python train.py --arch="dit" --model="text-conditioned image diffusion model" --dataset="patchworks of several textures" --train_examples=36250 --image_size=64 --horizontal_flip=true --conditioning="text" --objective="v" --cond_dim=128 --tokenizer="word" --vocab_size=40 --text_encoder_width=256 --text_encoder_layers=10 --text_encoder_norm="rmsnorm" --text_encoder_norm_position="pre" --text_encoder_activation="reglu" --text_encoder_head_dim=32 --text_encoder_fused_qkv=true --text_encoder_bias="all" --text_encoder_qk_norm=false --text_encoder_parallel_block=false --text_encoder_moe="top_k" --text_encoder_num_experts=4 --text_encoder_moe_every=1 --text_encoder_expert_mlp_ratio=0.5 --text_encoder_experts_per_token=2 --text_encoder_shared_expert=false --text_encoder_positions="learned" --cond_dropout=0.1 --norm="rmsnorm" --activation="gelu" --mlp_ratio=3 --head_dim=16 --fused_qkv=false --qk_norm=false --inner_norm=false --moe="top_k" --num_experts=4 --moe_every=2 --expert_mlp_ratio=1 --experts_per_token=1 --shared_expert=false --patch_size=[8, 8] --layers=6 --width=384 --positions="rope" --residual_init="scaled_by_depth" --optimizer="adamw" --lr=0.0015 --beta1=0.9 --beta2=0.999 --eps=1e-08 --grad_clip=1.0 --steps=10500 --batch_size=128 --epochs=37.1 --lr_schedule="cosine" --final_lr_fraction=0 --warmup_steps=520 --weight_decay=0.1
Rows from block 2 of the text encoder of a small text-conditioned image diffusion model, named by matrix and row number. Rows with one number within an expert belong to one neuron, the router's apart. Each number is 50 + 12 x the weight over its row's rms, rounded and kept within 0 to 99. All counts start at 0. After the name is the row's rms in percent of the matrix's.
Before each expert's rows are labels from the 100 texts, of 14976, where the router gives the expert most weight on average: "tokens" is the input token at the peak. Only what is clearly more common there than usual is listed. The data: patchworks of several textures. In brackets: how many of the 100.
# router: router (text_encoder.blocks.2.mlp.router.weight, 4x256), inputs 0-85
# gate: expert gate (text_encoder.blocks.2.mlp.gate, 4x128x256), inputs 0-85
# up: expert up (text_encoder.blocks.2.mlp.up, 4x128x256), inputs 0-85
# down: expert down (text_encoder.blocks.2.mlp.down, 4x256x128, transposed), outputs 0-85

# expert 3
tokens: "," (63); "camouflage" (9); "checkered" (8); "plain" (7)
router.3 113:26 65 35 41 53 62 57 41 50 24 40 58 52 34 55 57 52 50 56 54 72 62 42 69 61 55 52 57 64 58 36 43 52 52 67 47 39 27 66 68 65 24 60 45 43 54 57 57 41 36 43 20 35 37 54 58 40 70 50 51 43 45 51 64 67 60 70 38 37 64 30 58 24 59 55 57 58 42 36 68 37 27 57 24 27 58
gate.0 064:53 51 67 46 39 52 44 72 44 31 72 29 56 68 78 59 46 41 28 33 42 30 59 39 66 37 37 31 64 42 58 35 59 45 38 69 59 30 49 48 79 62 74 47 56 14 55 45 44 51 46 45 57 55 50 28 66 43 64 39 22 68 37 40 31 75 45 72 56 54 39 45 58 41 54 69 42 53 51 61 43 53 39 63 66 31
up.0 064:53 59 38 51 58 54 69 58 41 56 68 57 59 61 38 73 40 72 57 32 40 46 53 48 62 67 63 60 28 36 70 42 31 59 52 57 49 45 26 47 45 52 44 34 50 51 74 59 38 61 53 32 56 53 59 53 53 53 36 70 37 59 73 39 48 63 61 43 53 59 28 48 67 53 62 36 47 55 46 52 50 74 47 56 36 54
down.0 075:52 70 31 60 49 40 29 64 41 40 23 54 26 54 59 60 45 54 59 28 64 66 26 61 62 55 33 65 56 71 44 66 51 44 56 52 59 52 40 48 69 63 53 32 41 47 45 38 40 47 40 38 36 44 43 27 52 62 40 51 31 60 43 74 33 50 46 41 58 50 43 48 39 39 61 40 29 61 55 44 62 59 42 43 37 59
gate.1 088:59 56 48 71 59 32 52 57 47 58 32 37 52 44 31 42 35 57 33 49 53 34 63 14 82 41 43 39 52 30 56 43 47 53 35 60 60 47 47 51 62 44 54 36 55 44 47 73 54 57 74 54 51 48 75 44 65 61 59 42 42 45 49 28 41 48 25 51 57 57 34 77 49 63 36 47 56 45 76 50 57 57 39 62 55 50
up.1 085:59 59 56 51 52 33 64 71 55 32 34 27 54 63 54 56 46 59 52 38 48 35 58 23 64 50 35 66 59 30 51 52 68 64 30 66 68 42 42 40 61 49 49 60 49 19 44 57 53 33 44 45 54 60 72 45 41 48 48 58 41 47 61 35 56 45 32 46 61 64 50 59 48 40 16 19 50 49 64 38 63 70 49 45 43 43
down.1 088:52 71 50 59 51 31 65 46 41 52 65 51 67 31 40 43 46 59 57 51 52 32 43 54 52 73 46 33 62 69 38 45 33 52 63 36 42 28 54 69 55 47 68 45 63 18 40 49 38 43 37 39 44 55 27 64 55 65 55 43 31 50 54 63 67 55 60 35 55 35 52 40 54 48 58 32 31 52 28 61 64 60 61 51 35 49
gate.2 277:44 31 48 50 65 51 62 44 30 39 62 63 69 51 62 29 57 50 28 60 62 64 45 57 46 51 68 37 72 62 43 66 73 38 47 42 35 27 64 38 31 33 46 60 34 38 38 41 39 37 48 37 52 57 65 63 53 58 39 40 34 29 37 46 56 27 49 50 41 38 47 61 48 62 53 59 53 55 54 58 66 38 59 35 58 48
up.2 267:55 70 55 42 37 59 31 63 70 58 40 39 31 48 38 69 41 54 61 44 33 40 62 47 57 50 30 65 29 38 62 37 31 62 50 58 65 75 39 60 74 64 55 35 55 62 63 62 63 63 60 57 57 34 32 40 51 45 57 60 68 76 71 57 41 67 43 55 61 57 53 32 46 38 42 38 48 46 50 45 39 58 37 64 43 48
down.2 222:30 55 42 60 61 50 52 32 44 31 43 55 57 35 40 35 52 50 58 64 65 46 56 67 47 66 52 40 41 53 28 53 53 63 60 43 42 39 65 65 64 30 66 33 64 60 58 53 45 69 49 55 46 51 46 59 39 57 47 67 43 54 55 67 71 62 51 37 44 58 21 51 36 48 49 48 54 38 28 67 25 28 48 34 39 52

# expert 0
tokens: "speckled" (13); "checkered" (13); "studded" (11)
router.0 118:72 40 68 48 51 45 42 54 50 52 47 42 41 75 45 50 35 47 34 41 40 47 65 31 52 31 51 58 45 43 60 45 64 54 23 63 53 51 36 38 48 63 46 47 42 56 57 62 60 57 57 66 63 55 65 45 66 36 72 55 60 65 62 36 34 38 19 62 63 45 51 53 65 41 42 57 53 45 71 39 69 65 39 69 75 29
gate.0 108:47 17 55 53 54 41 50 49 43 39 44 64 38 53 36 50 76 61 66 41 71 32 63 51 41 54 67 38 56 49 50 42 59 64 70 55 39 76 47 31 48 52 35 66 34 59 41 44 64 68 55 65 56 47 56 69 52 44 53 45 48 53 58 57 60 34 55 50 39 54 19 42 45 58 39 44 67 64 37 31 45 52 28 42 61 49
up.0 100:46 52 46 38 25 52 53 71 50 51 72 39 53 48 37 53 56 47 39 45 54 39 42 53 44 42 19 50 42 67 55 57 58 57 54 47 47 53 56 54 55 35 35 45 65 49 48 56 41 33 48 42 40 48 56 46 36 63 63 39 66 61 67 44 55 81 50 49 37 53 56 60 53 52 73 57 71 46 50 65 68 44 79 69 48 39
down.0 102:49 36 51 43 46 50 58 43 63 58 40 29 68 40 47 26 45 40 52 43 47 35 64 43 62 58 43 57 52 59 47 48 67 63 33 47 46 59 43 65 57 49 59 52 57 53 36 54 49 30 54 40 62 50 48 57 23 91 42 54 57 56 51 42 57 81 60 34 50 55 48 48 60 45 29 62 65 69 40 50 39 40 64 52 48 49
gate.1 086:53 45 51 51 36 49 58 43 50 42 67 60 51 42 72 49 55 55 61 48 62 59 56 53 47 66 68 51 37 33 46 62 65 34 62 33 54 53 55 48 71 35 36 60 45 87 51 53 43 42 31 37 52 50 50 71 55 73 52 48 41 53 40 43 55 65 44 52 41 62 51 24 53 32 56 43 38 58 46 42 45 70 46 44 40 32
up.1 091:61 28 53 65 63 48 55 30 43 52 68 57 51 47 49 51 38 59 33 53 59 55 58 49 43 54 58 35 49 42 63 51 33 37 61 51 49 64 77 79 50 49 56 20 49 65 74 42 50 42 61 53 46 43 58 54 65 39 54 52 48 56 57 48 53 63 73 40 55 57 48 42 70 46 37 50 54 61 56 45 53 26 45 71 17 54
down.1 095:35 53 35 58 26 57 56 64 41 61 29 35 60 46 63 52 53 23 55 50 49 59 44 64 53 58 72 59 56 39 48 58 46 54 52 72 25 65 68 42 64 32 45 40 40 55 73 46 64 59 26 55 52 60 58 46 52 56 31 47 49 41 41 38 64 75 40 61 57 39 53 69 64 65 37 34 44 50 58 39 55 55 61 56 46 45
gate.2 099:62 71 57 36 59 44 61 42 58 59 32 49 40 56 30 53 52 49 60 72 58 54 65 49 67 66 38 55 57 57 46 42 66 64 78 39 19 61 33 56 55 62 44 41 52 47 65 73 56 67 54 48 53 42 60 64 65 51 51 51 54 43 48 49 37 73 82 26 52 50 55 61 53 47 57 63 40 53 43 59 47 29 47 65 62 54
up.2 104:35 47 52 70 56 52 48 62 56 45 77 57 48 28 53 56 53 55 47 41 42 45 63 30 70 25 66 47 61 47 54 52 65 56 57 59 51 67 53 31 27 51 43 47 41 41 14 44 56 49 56 55 47 43 28 37 44 61 40 56 45 26 50 70 61 40 57 56 61 71 68 46 44 48 45 52 63 54 40 33 32 27 44 66 23 46
down.2 091:65 25 61 54 50 57 55 49 64 50 51 56 38 48 33 40 55 60 62 31 59 53 46 44 41 48 45 24 51 46 55 41 61 47 50 50 54 56 23 39 68 34 35 48 57 64 51 41 22 53 51 59 47 33 57 62 68 75 67 28 62 42 37 41 46 17 48 55 60 54 56 76 43 41 33 31 65 52 55 32 70 55 46 59 43 52

# expert 2
tokens: "and" (27); "marbled" (22); "scaly" (10); "triangles" (7)
router.2 101:52 29 47 71 45 25 53 47 44 63 65 49 48 61 48 32 51 53 42 66 50 36 51 57 34 60 55 35 33 52 55 63 31 44 57 40 55 74 53 41 31 56 44 65 64 32 27 31 47 62 41 58 43 66 32 50 47 38 32 39 43 37 41 60 49 48 54 46 40 27 62 43 68 58 53 32 30 69 40 57 65 59 56 61 42 55
gate.0 084:50 43 41 55 31 54 47 65 73 46 40 50 49 57 71 61 61 37 64 57 40 28 52 76 47 32 53 43 53 67 51 40 27 65 34 50 46 47 46 58 67 62 48 44 55 43 58 48 64 47 48 58 53 43 44 25 50 50 60 56 59 75 39 56 78 59 73 50 40 45 47 62 22 51 52 60 41 50 56 53 47 53 49 56 41 53
up.0 081:45 42 69 47 40 63 81 49 52 59 40 58 59 39 57 40 31 45 40 65 38 72 38 45 51 38 45 25 48 58 61 46 50 54 37 47 81 48 43 60 41 39 41 50 44 55 50 35 42 58 64 58 36 42 36 66 50 66 38 47 40 60 44 38 38 57 65 50 52 45 61 39 59 57 46 83 37 60 57 53 61 63 39 34 36 44
down.0 097:53 43 24 57 63 53 59 43 52 77 36 37 41 50 61 58 41 56 24 61 48 43 43 42 38 41 58 37 27 51 42 74 30 49 39 81 42 24 39 57 63 68 56 62 68 57 45 39 49 55 51 58 59 27 64 48 61 30 54 41 58 48 52 53 58 48 53 46 41 54 45 71 45 40 54 61 39 60 33 64 44 58 46 42 52 56
gate.1 092:59 43 37 59 29 61 39 46 49 60 55 52 43 54 56 56 47 61 43 33 54 46 58 34 45 31 67 54 37 69 69 50 55 57 38 28 30 77 61 50 69 49 67 42 56 50 31 53 59 38 49 62 40 37 60 54 54 49 42 47 50 60 56 57 57 48 55 41 59 29 51 60 64 51 42 47 63 48 50 50 41 43 53 48 58 70
up.1 088:45 52 48 31 49 29 40 49 59 24 44 50 66 22 59 61 47 57 44 55 48 51 37 61 59 56 53 49 53 22 29 50 64 48 41 54 38 50 34 34 47 59 56 33 38 67 52 45 61 42 71 50 34 51 60 57 46 38 39 68 47 50 58 34 51 47 41 56 51 25 44 53 30 66 61 43 56 55 47 53 46 45 60 43 35 57
down.1 088:52 49 44 61 53 52 56 57 48 59 63 56 67 36 52 58 36 66 52 56 78 51 39 24 44 77 75 73 33 43 55 58 57 54 53 53 75 43 60 38 42 44 47 37 50 41 59 44 65 55 25 35 86 49 23 50 41 25 44 62 43 34 53 45 29 78 70 53 60 39 61 61 57 51 42 51 66 40 45 57 58 44 52 62 64 69
gate.2 102:62 48 70 51 66 57 50 52 45 57 33 54 72 43 67 42 39 47 60 58 67 66 38 41 56 60 45 51 48 40 60 41 53 78 49 36 38 56 46 26 50 31 43 44 37 34 67 48 54 46 54 50 42 50 47 66 44 60 56 52 38 46 33 82 49 55 57 61 53 59 35 56 47 53 50 57 61 35 52 55 50 50 50 31 48 41
up.2 100:31 61 47 46 41 66 36 45 42 47 60 73 40 58 38 44 44 56 59 67 41 37 54 34 59 54 34 44 47 43 52 65 66 63 61 30 68 42 59 60 61 52 55 58 53 58 60 51 49 41 54 41 47 38 54 50 40 49 49 49 75 55 43 56 45 68 33 29 34 47 66 23 32 66 46 49 54 34 35 51 43 58 50 87 42 73
down.2 108:64 73 48 59 44 39 55 47 60 74 39 49 51 41 47 66 73 73 54 43 54 60 61 52 43 47 52 43 41 47 60 59 34 67 59 38 44 55 49 68 38 73 47 61 57 41 60 40 56 49 41 69 26 38 67 58 45 54 40 60 53 43 60 57 49 53 63 46 82 62 55 45 53 52 49 47 31 57 57 53 58 70 51 47 53 70